A small image classifier, trained from scratch.
Model: 9.14M parameters, activation gelu_tanh, depths [3, 3, 3, 3].
Training: 6600 steps, batches of 96, held-out accuracy 100%.
Data: trained on seven-segment displays showing three digits, 195000 training examples.
Rows from block 7 of a small image classifier, named by matrix and row number. Rows with one number belong to one neuron. Each number is 128 + 24 x the weight over its row's rms, rounded and kept within 0 to 255. All counts start at 0.
After each neuron's rows are labels from the 100 images, of 14976, where the neuron reaches its highest value: "place" is the part of the image that holds the peak. Only what is clearly more common there than usual is listed. The data: seven-segment displays showing three digits.
# fc1: MLP up (model.blocks.7.mlp.fc1.weight, 512x256), inputs 128-255
# fc2: MLP down (model.blocks.7.mlp.fc2.weight, 256x512, transposed), outputs 128-255

fc1.29 [134 100 142 166 133 186 111 126 107 155 151 112 162  79 110  86 118 132 124 118 100 148 150 101  84 162 118  71 114 154 117 108 121 125 133 143 138 139 107 138 151 146 139 126 200 123 154 153 100 144 130  99 114 125 113 100 121 165 137 147 167 156 115 135  94 159 186 171 111 143 125 115 180  89 117 119 102 113 166  48  80 113 136 151  88 137 110 107 126 104  92 148 147 114 126 132 139 118 101 173 113 153 118 120 152 107 152  88 142 145 106 107 104 106 132 159 129 135 171 141 102 136 143 121 107 168 119 106]
fc2.29 [ 79 110  74  98 117  90 125 159 109 147 106 171 123 158 135 129 142 134 136  89 118 139 140 120 134 157 132 150 140 124 169 134 134 101  84 103  91 104 142  89 162 108 142 146 110 166 132 155 146  97 130 132 146 135 165 130 177 112 124  88 143 111 122 112 175 120 121 126 104  71 156 144 119  98 145 145 129 149 109 176 184 153 149 121 171 117 140  98 118 128 140 138 139 139 132 111 100 120 149 126 150 124 139 103 128 165 128 157 128 106 151 143 113 120  91 118 151 117 113 136 138 111 135 106 147 124  94 132]
place: top left; middle left

fc1.195 [131 109 156 116 107  64 127 115 136 125 136 103  97 158 135 161 115 143 131 143 132 104 164 134 130 139 130 150 139 161  97 169  94 159 140 163 122 106 130 129  96 137 124 118 120 141 127 119 128 201 184 138 173 134  98 102 147 136 123 123 151 121 130 129 132 136  81 102 113 142 123 107 128 135 116 138 139 104 153 119 107 135 150 150 130 122 117 114  88 117 110  74 175 166 106 142 160  86 165 136 110 128 131  86 156 130 141 138 157 177 152 131 129 133 103  90 134 120 107  93 106 143 116 137 108 118 156 132]
fc2.195 [140 127 128 128  74 119 124 122 148 107 120 138 111 150 126 125 116 142 133 116 120 119 121 103 116 124 147 141 125  96  95 121 161 114 144 145 147 145 126 128 135 132 143 142 121  87 159 104 121 103 148 135 109 134 103 126 144 133 189 124 126 116 139 115  81 125 146 165 116 140 124 137  78 137 128 113 161 110 121 124 103 133 138 255 105 116 142 103 138  99 139 135 139 141 151 110 122  92 157 121 142 172 131 150 129 143 120 108 124 145 136 105 120 114 141 126 119 114 121  82 145  62 138 171 121  97 117 117]
place: centre

fc1.464 [128 123 132  84 131 121 157 124 114 145 130 118 141 165 144 138 135 132 105 122 163 119 120 103 133 133 153 128 122 146 135 136 107 143 124 131 144 121 153 123 137 113 155 115 133  98 162 107 113 144 144 125 101 106 121 163 133 144 129 160  93 118 144 135 121 115 146 154 103 127 137 105 126  88 156 101 174 110 152  66 139 108 156 142  72 144 135 113  81 153 158 134 169  78 105 176 136  88 148 144 133 133  92 131 134 156 101  87 123  97  75 140 128 131  87 119 139 108 160 181 123 121 101 120 130 130 130 173]
fc2.464 [ 95 155 175 158  91 151 117 122  93 137  78 123 137 129 165 134 152 162 142 124 140 110 137 126  91 136 135 128 133 108 106 144 133 141 100 108 126  86 130  96 180 124 143  87 150 118 123  99 121 136  94 137 126 168  89 131 139 161 119 151 140 124 139 138 133  88 152  88 124 160 108 134 103  77 170 129 124  84 123  88 160 128 113 188  76 141 126 102 114 117 189 139 126 115 131 143 121 160 137 121 134 111 101 120 104 133 127  99 117 110 148 140 133 121 105 136 123 128 131 135 119 105  93 110 120 142 132 151]
place: top left

fc1.458 [119 118 113 102 185 109 154 150 171 108 128 158 126 105  94 120  75 107  92 135 170  88 110 121 118 149 145 153 141 128 141  62  97 116 128 126 155 119  92 130 123 177 180 129 115 119 129 134 146 131 150 118 112 104 135 122 128 139 130 124 125 144 122  98 140 139  68 102 127 164  97 100 121 119 129 135 139 118 128 142 123 114  86 139 125  40 115 113 138 123 140 140 108  99 162 107 142 100 120 121 164 126 150 111 124 144  98 142 115 126 111 138 178 101 101 101 140 144 148 121 124 167 115 101 129 114 109 134]
fc2.458 [100 121 125 149 110  93  93 157 101 143  71 106 126 156 124 115 123 109 118 102  90 157  90 128 132 144 134 129 102 139 124 128 158 108 159 107  98 127 126 153 150 116 129 119 126  98 139 164 136 117  67 150 116 140  82 148 124 132 142 144 121 117 136 124  98 148 100 103 136 145 117 145 160 166 120 157  85 159 157  91 143 106 108 151 162 115 133 152 109 102 131 171 120  74 115 123 127 135 167 118 123 124 149 113 158 117 128  87 105  99 107 149 145  91 134 130 133 135 152 161 135 117 142 123 112 146 151 126]
place: top left; middle left

fc1.73 [ 84 131 157 163  96 132 120 117 104  92 149 135 167 125 158 157  87 131 158 108 126 145 100 167 143 121 132 102 113 118 134 137 124 179 118 139 149 131 143 176  96 137 139 153 158 111  90 134 108 163  69 102 147 147 135 125 131 130 173 109 166 129 138 114  99 124 192 166 138 127 114 151 149 132 146 132  96 149  81 146 120 129 118 129  97 168 178 132 118 127 147 127 135 132  98 144 171 122 119 126  72 112 154 122 103 134 115  76 111 155 142 131 153  88 124 131 171  87 120 109 137 147 114 127 153 145 133 104]
fc2.73 [ 80 125 112  87 145 156 107 106 121 156 139 143 110 138 131 110  89 166 150 126 148 130 131 135 136 136 117  92 139 119 121  90 112 115 167  96 182 124 131 141  95 120 113 125 138 106 142 107 168 127 172 114 133 156 145 106 119 123 106  98 146 134 128 145 123 141 132 144 130 145  84 162  89 147 148 123 104 136 111 112 113 166 165 165 151 143 121 166 148 108 112 108 117 156 139 137 145 131 119  30 139 119  89 138 115 163 125  90 153  80 142  82 129 152 101 111 150  76 147 156 130 149 151  80 109 169 146 147]
place: bottom centre

fc1.419 [146 118 161 117 141 126 122 157 152 130 146 143 149 152  78 126 136 169 123  99 141 137 169 123 113 151 101 138 119 117 118 112 125 142 110 119 180 151 140  74 116 132 116  88 150 120  77 108 154 132 136 181 123 116 149 143 125 115 136 128 151 151 119  88 123 114  98 119 111 174 142 148 129 126 134  92 129 107  83 111  88  92 139 131 136 133 120 145 139 115 125 134 140 129 155 128 125 100 127 137 111 151 133 185  97 184 101 166  67 131 122  83 142 124 122  84 103  93 145 110 150 117 147 100  76 105 149 107]
fc2.419 [117  94  91 103 160 119 131 134 114 156 151 121 154 134 147 130 121 107 121 105 176 119 164 133 111 118 109 167 118 132 178 130 118 130 125 134  62 132 137 157  91 107 147 139  98 115 134 136 165 148 136 114 149 107 126 130 118 113 150 135 115 161 116 146 162 173 155 136 129 109 128 119 114 114 146 131 149 137 100 126 180 140 138 168 168 135 135 136 194 173 100  77 113 157 110 139 108 116 157  94 144  86 123 131 155 120 151  84 119 161  85 154 126 149 149  96 103 126 108 183 124 144 139 189 144 125 122 142]
place: top left

fc1.142 [113 197 142 137 142  63 112 112 129 135 157 153 105 132  98 103  89 112 167 122 163 101 153 138 149 134 152 162 137  80 142 136  92  80 167 142 138 120  96 135 143 165 125 147 128  76 143 112 150 143 155 136 132 127 178 149 160 164 115 131 110  83 167 100 102 126 124 127 160 173 122 151 117 101 100 139 105 143 124 107 163 169  84 110  83 162 132 133 146 169 131 135 120 152 122 121 137 102 195 104 105 125 172 163 131 123 110 117 164 133  98 131 122 121 119 127 133 127 149  85 116 125 104  96  67 128 109 117]
fc2.142 [133 152 151 130 157 142 125 129 124 152 154 161 109  88 123 125 129  90 139 139 119 137 126 131 120 112 115 130 136 114 155  98 114 152  89 134  67 172 121 105 136 130 109 121 104 177  90 147 107 147 158 124  96 135 149 113 142 149 115 126 148 134 144 125 121 128 166  98 101 181 121 133 201 162 136 145  92 130 171 151 122 179  75 129 149 139 156  97 117 122 114 145 139  98 119 165 109  74 143 142 123 122 148 193 102 125 131 162 104 127  72 129 130 123  97 152 141 186 133 156 128 129 138 105 134 109 123 131]
place: bottom centre

fc1.496 [ 96 120 160 110 140 142 123 122 144  70 152 140 104 103 115 126  94 117 111 145 160 115  96 141 133 155 119 150 120 156 150 103 149 125 130  96 194 131 153 103 106 175 127 149  87 107 142 125 166 116 153 130  94 128 131 128 100  93 105 132 159 152 142 149 116 101 125 117 102 146  96 117  78 136 154 130 130 167 145 172 141 131 112 184 103 127 101 119 121 120 134 103 118  97 102 109 111 159 114 149  75 106 145 145 137 124  58 118 115 158 107 181 165 164 161 122  91 166 122  99  92 137 128 180 121  80 183 129]
fc2.496 [122 116  83 100 113 128 110 158 128 131 120 160 120  98 148 144 138 119 132 112 154 114 125 114 127 148 113 158 122 163 123 135 178 115 113  95 180 142 134 134 170  82 141 111 137 101 138  94 129 113  87 116 117 159 115 104 107 124 102 134  87 115 130 138  76 167 108  85 108 162 175 124 109 125 141 131 131 150 154 128 111  89 127 129 126 124 137 110 153 110 128 127 136 118 142 126 142 141 146 139 184 144 116  96 114 140  98 111 180 113 168 140 124 107 130 153 141 115 139 124 166 115 129  92 139  90  89 141]
place: middle right

fc1.75 [103 141 123 123  66 128 102  99 131 146  98 107 128 134 122 127 104 166 152 100  91  89 123 116 156 105 153 167 139 111 128 149 157 135 116 138 129 145 117  79 153 104  76 146 157  97 153 179 114 128 139 136  88 157 145 180  96 115 119 171 126 120 124 124 175 131 129 105 105 128 157 125 156 143 132 116 100 129 187 167 130 147 119 150 142 136 119 129 121 114 106 110 109  96 125 123 118 117 146 141 120 131 125 131 109 121 130 113 136 107 105 163 133 139 133 164 147 153 130 141 125 115 147 134 176 138  96 136]
fc2.75 [114 141 145 162  90 128 114 154 145 140  98 114 131  97 181 159 117 113 161 139 125  96  88 117 143 120 130  82 117 155  95 136 107 146 127 141 138  86 135 144 155 118 109 121 123 127 119 189 148 128 145 142 122 154 132 169 117 135  82 113 127 108  86 126 105 115 141  93 146  94 127 133 129 152 161 145 140 139 123 165 111  99  76 120 137 111 111  75 117 116 112 117 120 128 140 140 146 119 120 144 161 160 131 154 149 133 107 118 109 140 105 105 111 164  93 136 132 130 129 102 112 100 158 142  98 119 120 188]
place: middle left

fc1.466 [142 176 122 148 134 136 150  65 156 110 114 131 104 123 116 113 109 131 103 100 112  98 151 155 112 151  58 124 111 147 130 152 166 159 110 126 143 107 144 146 116  94 120 139 145 118 134 107 105  93 154 161 134 142 165 141 103 142 156 129 121 140 113 105 144 144 152 110 130 157 149 118 118  90 132  98  93 143 140 144 148 139 176 119 145 109 167 150 124 148  80 101 130 110 133 128 132 128 131 130 101 101 110 108 137 133 129 138 123 159 147 114  74 159 147 153 156  82 175 126 164 138  94 109 121 167 125 150]
fc2.466 [121 136 104 101 153 121 131 130 121 134 128 119 146 112  94 177  80 174 135 150 118 114 171 154 122 121 117 148 136 123 142 132  62 145 148 106 151 102 117 139 122  84 152 133 133 108  94 106 124  66 128 115 136 150 128 135 124 137 151 161 117 141 124 126 121 173  81 156 139 111 152 124 115  94 142 137  52 142 136 171 143 122 161 113 120 132 140 150 148 138 124 131 163 109 133  93 132 161 156 111 125 101 111  54 115 115 146 112  85 145 130 144  91 126 130 117 149 130 132 130 107 148 115 129 128  92 160 130]
place: top left; middle left

fc1.503 [ 93 103 115 131 146 148 137 100 127 141  98 126 133 130 144 157 129 108 149 127 156  98 159 118 147 121 120 138 105 163 122 166 138 148 126 147 154 125 128 136 130 130 136 154  96 121 118 101 163 152 107  94 172  69 130 100 107 135 103 137 127 146 143 149  98 131 175  97 128 137  89 161 110  95 176 147 106 174 102 126 146 128 142  97 152 152 125 119 136 147 103 140 153 162 124 135 138 148 128 142 106  97 127 139 110 104 163 154 126 121 147  89 133 133 124 121 114 176 143 146 173 122 134 134 130 129 149 129]
fc2.503 [124 140  96 154 119 146 132 111 120 103 105 135 161 155 141 136 155 151 131  91 146 133 129 120 106 123 122 146 183 142 154 121  99 106 124  98 137 115 160 108 155 166 117 127 129 119 122 114 127 164 148 148 153 100 127 126 138 111 189  94 130 175 142 119 138  88 132 132 144  98 133 108 158 137 131 127 153 160  88 113 187 124 117 121 146 135 135 115 131 121 153 117 136 117 116 122 134 132 125 154 117  95  97 153 129 120 151 180 103 132 117 137 129 102 105 108 120 116 155 134 151 103 140 102 144 119  73 141]
place: middle left

fc1.238 [127  69  82 134 146 120  62 108 120  87 116 156 163 119 110 130 145 168 140 110 117 142 132 111 149 128 119 116 100 104 151 117 110 118 157 150 123 138 101 131 127 157 123 130 144  91 154 151 111 137 109 123 113  82 144 158 140 142 137 131 205  86 118  89 167 119 160 128 125 108 134 174 160 150 120 101 134  82 116 119 123 108 129 129 149 126 142 123 114 110 125 164 146 138 124 107  98 130  90 111 158 121 106 145 129 113 152 133 154 115 146 111 125  85 180 150 116 134 156 131 148 149 121 134 104 125 158 127]
fc2.238 [148 143 126 137 146 103 132 118 120 137 141 119 148 124 144 113  95 121 129  97 130 120 136 144 114 172 122 125 126 130 112 148 152 144 128 102 147 115 154 116 150 117 105 136 117 167 125  88 158 122 124 149 159 111 132 108 128 124  84 136 126 135 107 160  92 122 160 150  97 133 131 153 104  97 152 132 124 149 110 133 171 136 157 144 136 124 105 110 136  79 162  89 100  87 131 142 141  88 151 114 151 130 131 139 137 158 135  96 128 140 107 149 125 196 132 152 163 129 141  93 115  85 151 167 171 137  93 151]
place: centre

fc1.23 [122 118 147 173 151 129 110 120 103 108 164 114 135 122 127 151 132 121 115 136  88 103 135 130 106 121 132 133 146 118 152 161  99 148 158 104 118 148 159 148 138 156 154 170 147 114 108 156 147  85  98 143 127 131  90 115 126 155 148  70 131 126 131 128 108 113 149 180 122  80 118 141 106  56 175 101  77 147 115 131  79  99 123 132 122 117 105  87 159 166 104 155 130 109 158 124  79  99  93 122 100 115  99 137 136 111 151 110 103 101 136 141 119 112 109 136 140 110  98  98  98 113 172 111 140 135  88 118]
fc2.23 [113 133 147 116 115 174 124 138 148 133 114 125 118 120 141 139 137 143 151 136 129 116 122 144 118 118 131  94 128 119 136 166 121 164 145  97 117 133 108 130 130 108  64 100 131 151 149 126  89 145 163 147 117 132 155 137 125 116  59 125 186 155 123 131  95 139 169 148 171 126 145  51  94 103 133  72 130 147 124 158 122 116 156 173 153 129 139 124 115  89 144 151 155 159 137 124 120 118  93 118 117 142  96 143 103 149 168 157 144 122 117 105 145 104 184 146  89 149 134 156 100 128 111 152 141 129 128 142]
place: bottom centre

fc1.129 [167 127  90 179 105 121 144 102 116 123 127 122 132 143 129 124 115 149 132  95 152 129 128 126 133 129 118 158 112 167 155 108 146  92  49 125 155 107 172 132 114 109 174 117 127 120 105 179 131 134 115 168 140 146 128 145 130 150 165 142 123 102 158 106 150 121 115 154  96 134 101 117 118  68 177  84 140 135 105 155 109 124 102 164 144 145 101 113 110  89 129 104 183 111  79 151 118 143  97 102 136 122 161 132 109 124 133 145 142 146 137 175 136  95 130 132 126  57  91 189 149 162 150 130 109 142 150 143]
fc2.129 [127 122 113  96 117 107 153 141 106  94 146 122 102 144 143 138 111 138 125 123 122 128 102 121 146  96 118  92 122 120 121 127  96 116 164  82 151 120 105 111 168 136 109 139 123 126 148  93 167 120 134  92 162  65  67 122 128  83  73  98 135  90 118 131  97 155  98 119 122 144 166 124 160 148 138 131 117 128 164 103 125 129 143  95 119  88 118 148 122 116 131 199 136 141 167  82 115 119 118 128 136 129  95 140 125 149 123 134 142 147 110 113 135 127 148 136 131 169 147  39 114 108 103 162 151 105  87 139]
place: middle left

fc1.52 [132 130 142 123 102 157 156 114 143 143  85 133 123 131 172 143 125 141 118 150 123 168 161 139 113 149 136 115 150 118 129 104  77 130 123  82 142 170 132 154 114 125 156 109 134 153  69 121 116 124 111 111 148 132 129 156 151 111 138 187 135 126  97 113 163  85 160 128  88 134 103 122 151 126 150 154 151 179  98 137 161 159 111 136 124 149 149 137 135 137 139 160  77  60  85 176 120 104 144 119 112 101 140 112 144 128  97 126 115 120 154 129  94 136 139 129 156 125 149 106 153 120 154  88 155  96 161 122]
fc2.52 [113 131 111 144 137 146 108 176 143 150 152  86 122  81 135 107 124 156 134 106 163 112 153 117 126 109 120 157 126 132 133 126 141 122 164 163 102 162 122 153 130 133 142 141 132 152 140 176 115 131  43 111 107 106 168 136 149 159  98 104  73 142 162  88 100 112 145 132 136 115 145  91 146 117 126 148 133 126 141 112  95 148 150 127 138 128 141 129 160 156 159 125 108 118 131 116 138  90 159 110 141 148 117 134 129 101 154 139 112 132 127 133 125  89  70 119 134 165 144 142 152 122 122 143 126  78 122 118]
place: bottom centre; centre

fc1.433 [115 131 140  89 101  96 103 136 118 131 112 159  87 125 165 141 110 144 116  90 114  75 133 125 119 119 154 149 170 152 141 119 162 121 106 141 149  67 116 148 129  81 153 133 132 171 166 126 140 118 125 127 158 119  78 137 127 115 131 116 128 142 113 113 165 145 129  82 106 117 109 135 137 129 169 158 120 169 170  82 132 134 139 147  74 121 138 117  94 133  81 132 107 117 109 139 134 107 154 111 137 109 102 127 132 114  76 157 109  58  90 134 114 151 147 107 142 130  96 102 122 140 114 122 141 132 108  66]
fc2.433 [111 124 109 150 130 125  93 129 124 124 112 125 121 150 144  72 119 110 131 104 129 131 119 112 131 129 116 164  96 104 125 119 136 117 187 110 129  90 129 100 108 157 107 134 164 160 136  92 161 159 137 133 113 183 179 147 122 122 168 108 110 143 133 108 109 144  97 163 112 131 150 110  80 124  97 140  94  83  98 162 157 136  83 155 123 111 131  91 103 129 129 112  99 171 136 147  87  95 151 114 123 126 191  83 146 178 187  80 156 131 111 128 139 133 121 124 133 133 108 138 130  88 133 129 130 119 141  84]
place: centre

fc1.281 [118 103 136 166 135 167 129 122 153 160  81 152 127 108 117 163 120 146 125 126 171 119  83 149 131 138 146 122 152  92 123  87  99 108 147 114 151 169 156 164 163 100  72 109 132 112 139 126 134 136 136 112 126 148 126 131 144 161  77 127 154 117 122 112 101 156 107 121 129 130  92 136 118 112 172 119 137 134  86 138 145 163 155 133 115 150 110 148 119 129 112 163 111  95 136 107 148 120 127 158 142 116 148 124  93 152 118 133 123 145 122 106 138 136  86 153 116 104  51 107  50 163 108 100 126 123 102 102]
fc2.281 [106 126 137 143 112 116 163 149  98  95 122 127 150 124 122  99 137 126 119 110 111 153 116 109 123 146 109 120  85 118 132 132 139 155 125  94 108 114  99  98 131 154 125 145 133 129 105 122 120 139 150 148 111 129 159 116 139 100 182 149 131 118 111 130 126 123 174 113 133  80 138 107 110 150 135 141 110  99 173 120 118 128 108 131 171 114 153 134 155  94 138  54 116 164 137 148 131 121 159 160 125 144 130 148 146 138 148 113 105 125 108 123 122 110 125 122 128  91 198  77 126 117 180 101 144 147  97 122]
place: middle left

fc1.35 [140 111 101  99 103 113 154 156 106 131  95 140 141 155 147 145 100  88 157 143 150 126 114 194  70 117 140 124  96 110 136 140 111 137 125 126 157 149 120 135 138 135 115 183 115 139 132 111 134 129 106 123 109 123 145 187 116 123 123 168 125 109 147 125 139 100 167 131 132 112 157 118 146 164  84 101 133 142 126 140 159 113  71  99 105 134 165 117 150 113 147  94 106 144 108 159 157 142 175 140 135 116 148 136 142 130 113 114 149 123 120 154 111 124 144 121 158 145  85 150 105 118 135 144  97 150 132 150]
fc2.35 [116 123 123 155 107 127 139 138 128 100 144 111 137 165 114 112  87  97 134 127 132  78 122 140 123 123 123 178 122 109 129 169 118 119 179 137 138 127 169 138 174 125 113 125 145 139  55 128 126 104 146 123 106 146 121 150 126 110 161 153  91 114 145 133 104 163 126 134  99  71  84 163 132 133 132 108 116  89 152 125 189 106 112 138 149 119 150  72 137 135 110 143 102 166 116 168 154 142 146 123 130  95 139 144 146 144 115 128 185 133 116 126 115 102 112 128 186 131 148 126 141 137 139 134 135 162 149 122]
place: top left; middle left

fc1.71 [130 151 184 168 110  94 104 120 141  98 126  94 120 142 112 137 161 138 147  83 138 118 158 168 109 129 125 143 109 148 121 133 139 138 107 137 114 137 135 147 121 124  87  97 117 177  95 106  81 134  91 116 133 146 150 146 152 186 144 139 163 149 114 133 140 112 118 129  97 114 164 110 138 119 122 134 112  99  95 153 129 117 118 142 123 147 153 161 131 118 121 114 137 120 123 107 146 121 133 145 141 140  92 125 124 160 131 143  99 144 124 127 118 131 124 143 119 128 113 136 110 165 134  85 131 140 185 121]
fc2.71 [ 94 108 124 118 120 143 141 113 127 156 165 134 129 160 165 167 125 163 131 117 144 136 149 110 156 106 118 152 185 136 144 128 111 133 143 125 150 126 110 124 105 118  75 145 148 122  96  77 149 142 141  88 131 120 163 149 142 111 132 145  85 115 135 126 179 138 131  64 118 170 134  97 126 137 109 110 157 146 120 167 137 114 142 103 125 126  99 135 178 128 148 141 137 148 132 122 142 106 111  71 123 127 133 134 117 161 154 126 134 137 152 144 152 149 119 128 144 126 111 128  94 136 119 160 142 160 140 124]
place: top left

fc1.439 [ 79 134  96 132 126 139 120 121 155 138 124 155 114 133 156 105 110 120 118  94 154  70  98 128 114 103 140 142 129 122 204 141 113 127 108 134 118 106 117 121 131 127 124 123 127 130  87  77 164 100 133  99 129 175 142 123 175 107 137 164 160 128 134 117 114 109  87 141 166  84 146 138 149 159 167 121 146 173 135 155 105 173 118 150 135 154 113 118 127 179 115 154 142 107 149  99 132  79 126 121 136 151 132 129 163 107 167 146 105 176 128 141 163 101 153 112  90 144 137 115 159 143 122 101 146 148 117 128]
fc2.439 [152 120 128 152  92 152 175 142 143 170 109 135 136 107 103 111 110 167 140 148 104 157 148 152 118 156 106 125 122 148  91 121 116 128 159 126 157 108 130 165 122  90 166 137 143 145 107 148 148 165 136 168  89  75 106 134 131 150 139 135 163 108 118 126 140 176 162 141 144 131  72  93 134  88 112 129  93  95 111 103 144 118 133 118 131 121 133 124 137 101 112 108 103  85 104 171 136 137  91 137 159 111 110 156 105 156 113 119 189 184  83 102 137 126 133 164 158 145 112 168  87 106 109 145 132 122 121 142]
place: middle left

fc1.101 [142 104 102  83 131 163 110  88 128 121 111 106 139 122  83 130 128 138 137 141 175 149 156 145 159 115 138 102 132 130 106  96 122 104 143 128  90 164 112 156 132 100 130 123 122 154 123  84 174 128 159 127 156 138 134 111 120 107 125 131 100 145 134 149 153 118 106 132 138 164  96 152 158 114 153 161 154 116 133 132 122 156 196 144 136 176 118 153 128 142 114 140 124 185 115  98 144 163 152 119 130 130 113 121 123 166  80 109  94 134 147  93 125  79 112 145 112  99 131 112 150 170 180 101 130 147 112  92]
fc2.101 [111 151 153 133 123 139 127 111 138 130 158 166 110  97 134 140 146 117 116 135 110  87  51 121  83 175 136 164 136  96 171 144 146 146 132 124 170 115 122 129 140 115 145 136 150 121 136 160 114 156 126 165  94 142 129 132 139 113 119 139 161 138  55 107 127 129 175 139 125  91 127 120 107 129 160 128 110 130 132 149 224 103 160 106 127  95 134 135 113 112 156 106 152 136 159 142 125  84 115 164  98 124 150 122 110 129 160 162 143 131 109 133 163 130 133 113 170 117 123 142 126 122 123 152 102 100 149 135]
place: middle left

fc1.477 [104 137  87 203 156 135 150 110 139 123 111 124 149 141 130 122  99 143 105 140 119 122  75 128 143 142  82 118  87 138 127 101 178  85 113  95 156 194 129 129 143 154  97 122 169 130 138 144 151 120 116  93 115 113 152  87 112 131 149 108 126 129 112 135 119 106 104 121 128 136 100 149 124  91 131 145 132 136 136 108 127 108 109 116 149 162 132 194 139 105 156 115 104 127 128 131 124 108  60 142 157 111 115 194  98  92 118 125 140 157 152 125 101 121 136 129 151 116 108 145 108 122 139  96 142 133 136 125]
fc2.477 [120 140 147 128 136 135 113 159 110 134  78 103 139 125 128 128  82 132 117 157 135 145 135 132 139 125 106 121 136 124 110 149 141 130 146 118  78 119 145 105 149 173 114 125 132 167 115 119 104 158 164 102  95 126 134 130  97 179 117 127 183 118 122 133 118 137 147 140 155 107 106  85 118 165 166 149 113 149 106 129 131 165 128 202 179 121 139 144 135 160 102 141 130 111 103 124 155 130 127 138 121 139 133  95 123 134 150 180 123 115 143 122 149 151  65  98 130 162 104 137 136 111 146  97 130 123 110 122]
place: middle right

fc1.31 [ 84 113 142 125 110 148 125  92 154 120 141 154 116 115 139 140 167 102 156 126 124 110 141 106 141 124 136 150 129 135  96 117 114  92 117 170 121 146 153  88 116 128  95 133  90  75 155  99 122 139 104 157 177 150 139 115 102 157 137 111 119 145 147 155 100  72 145 111 113 139 146 183 145 109 140  91 148 117  74  83 118 125 140 140 101 123 109 129 114 109 163 133 146 143  95 172  97 136 108 129 163 117 105 112 126 163 167 127 168 122 137 102  82 125 130 116 116 111 113 186 102 141  99 107  87 105 149 144]
fc2.31 [112 127 205 114 156 117 168 123 121 132 173 103 151 124 126 112 128 115 143 157 133 122 112 114 151 151  81 129 123 154 164 155 110 126  93 129 106  98 109 154 127 129 155 138 159 156 131 153 125  51 126 120 133 102 140 145 145 150 153 113 156 105 122 116 140 129 156 119 158 147 106 108 160 150 115 124  81 152 126 118 148 120 140 131 126 135 145 154 163 142 145 140 111 100 144 141 172 124 136 101 121 121 140 157 109 130 136 138 100 121 134 152 140 161 164 124 113  85 141 129 108 139 121 120 146  85 140 113]
place: bottom centre; centre

fc1.117 [125 121 120 117 107 166 135 104 159 124 151 119 101 146 113 108 153 149 109 127  99 164 151  81 117 142  86 152 114 146 171 112 151 123 152 145 113 109 118 125 104  76 138 101 178 107 162 101 144 138 162 143 102 127 102  88 136 163 131 171  73  89 127  97 155 173 110  86 103  99 117 109  98 146  96 111 152 101 158 141 116 105 140 125 105 111 124 146 144 121 119 163 144 113 148 150 137 134 160  97 157 130 122 136 121 136 128 139 139 121 123 129 120 136 142 138 106 127  97  83 125 109 105  90 120 153 126 132]
fc2.117 [ 76 114 139 118 115 133  97 171 102 110 118 137  99 114 133 135 167 144 125 140 124 114 123 104 135 136 124 141 124 142 124 139 172 131 176 113 181 151 106 125 145 151 109 143 122 110 127 119 146 124 153 101 104 110 160 130 117 142 136 129 147 123 120 176  93 153 146 153 161 171 108 133 125 141 146 141  79 116  99 113 155 150 105 150 135 111 123 143 156  76 126 125 135 147 136 116 118 129 129 104 127 144  75 135 141 109 116 109 129 123 100 121 169 129 104 136 156  64 153 138 130  86 145 120 141 158 137 119]
place: bottom centre; top left

fc1.83 [152 122 164  96 129 111 147 126 116  92 147 138 152 130 111 165 128 129 126 144 149 106 113 134 116 115 139 128 150  94 122 141 133 158 117 133 153 159 115 116 124 167 139 186 135 143 174 162 145 135 100 160 116 120 161 125 147 157 128 147 108  84 143 121 126 125 124  86 119 111 167  84  63  80 180  88 134 139 162 136 105 123 134 109 103  97 126 131 142 157 136 124  74 159 117 114 137 132 120 115 146 135 140 123 158 128  71 113 128 114 131 116 117 139 136 135 146 135 157 113 143 140 127 107 143 193 148 115]
fc2.83 [109 114 121 190  92 142 132 119 122 118  69 111 122 136 111 105  90 104 132 121 135 130 128 119 125 133 141 107 137 102 104 124 151  94 176 134 149 114 125 133 161 139 112 127 151  96 106 116 117 165 124 144 114 138 150 112 125  98 145 123 140  83 134 118 151 127 102 184 152 110 114 149  72 128 145 132 106 172 159 147 107  43 122 140 121  95 145 106 144 140 133 138 144 166 114 116 128 124 109 138 167 179 121 125  99 133  96 130 123 129 143  79 138 133 136 131 113 115 127 128 123  77 127 136 120 123 116 150]
place: bottom centre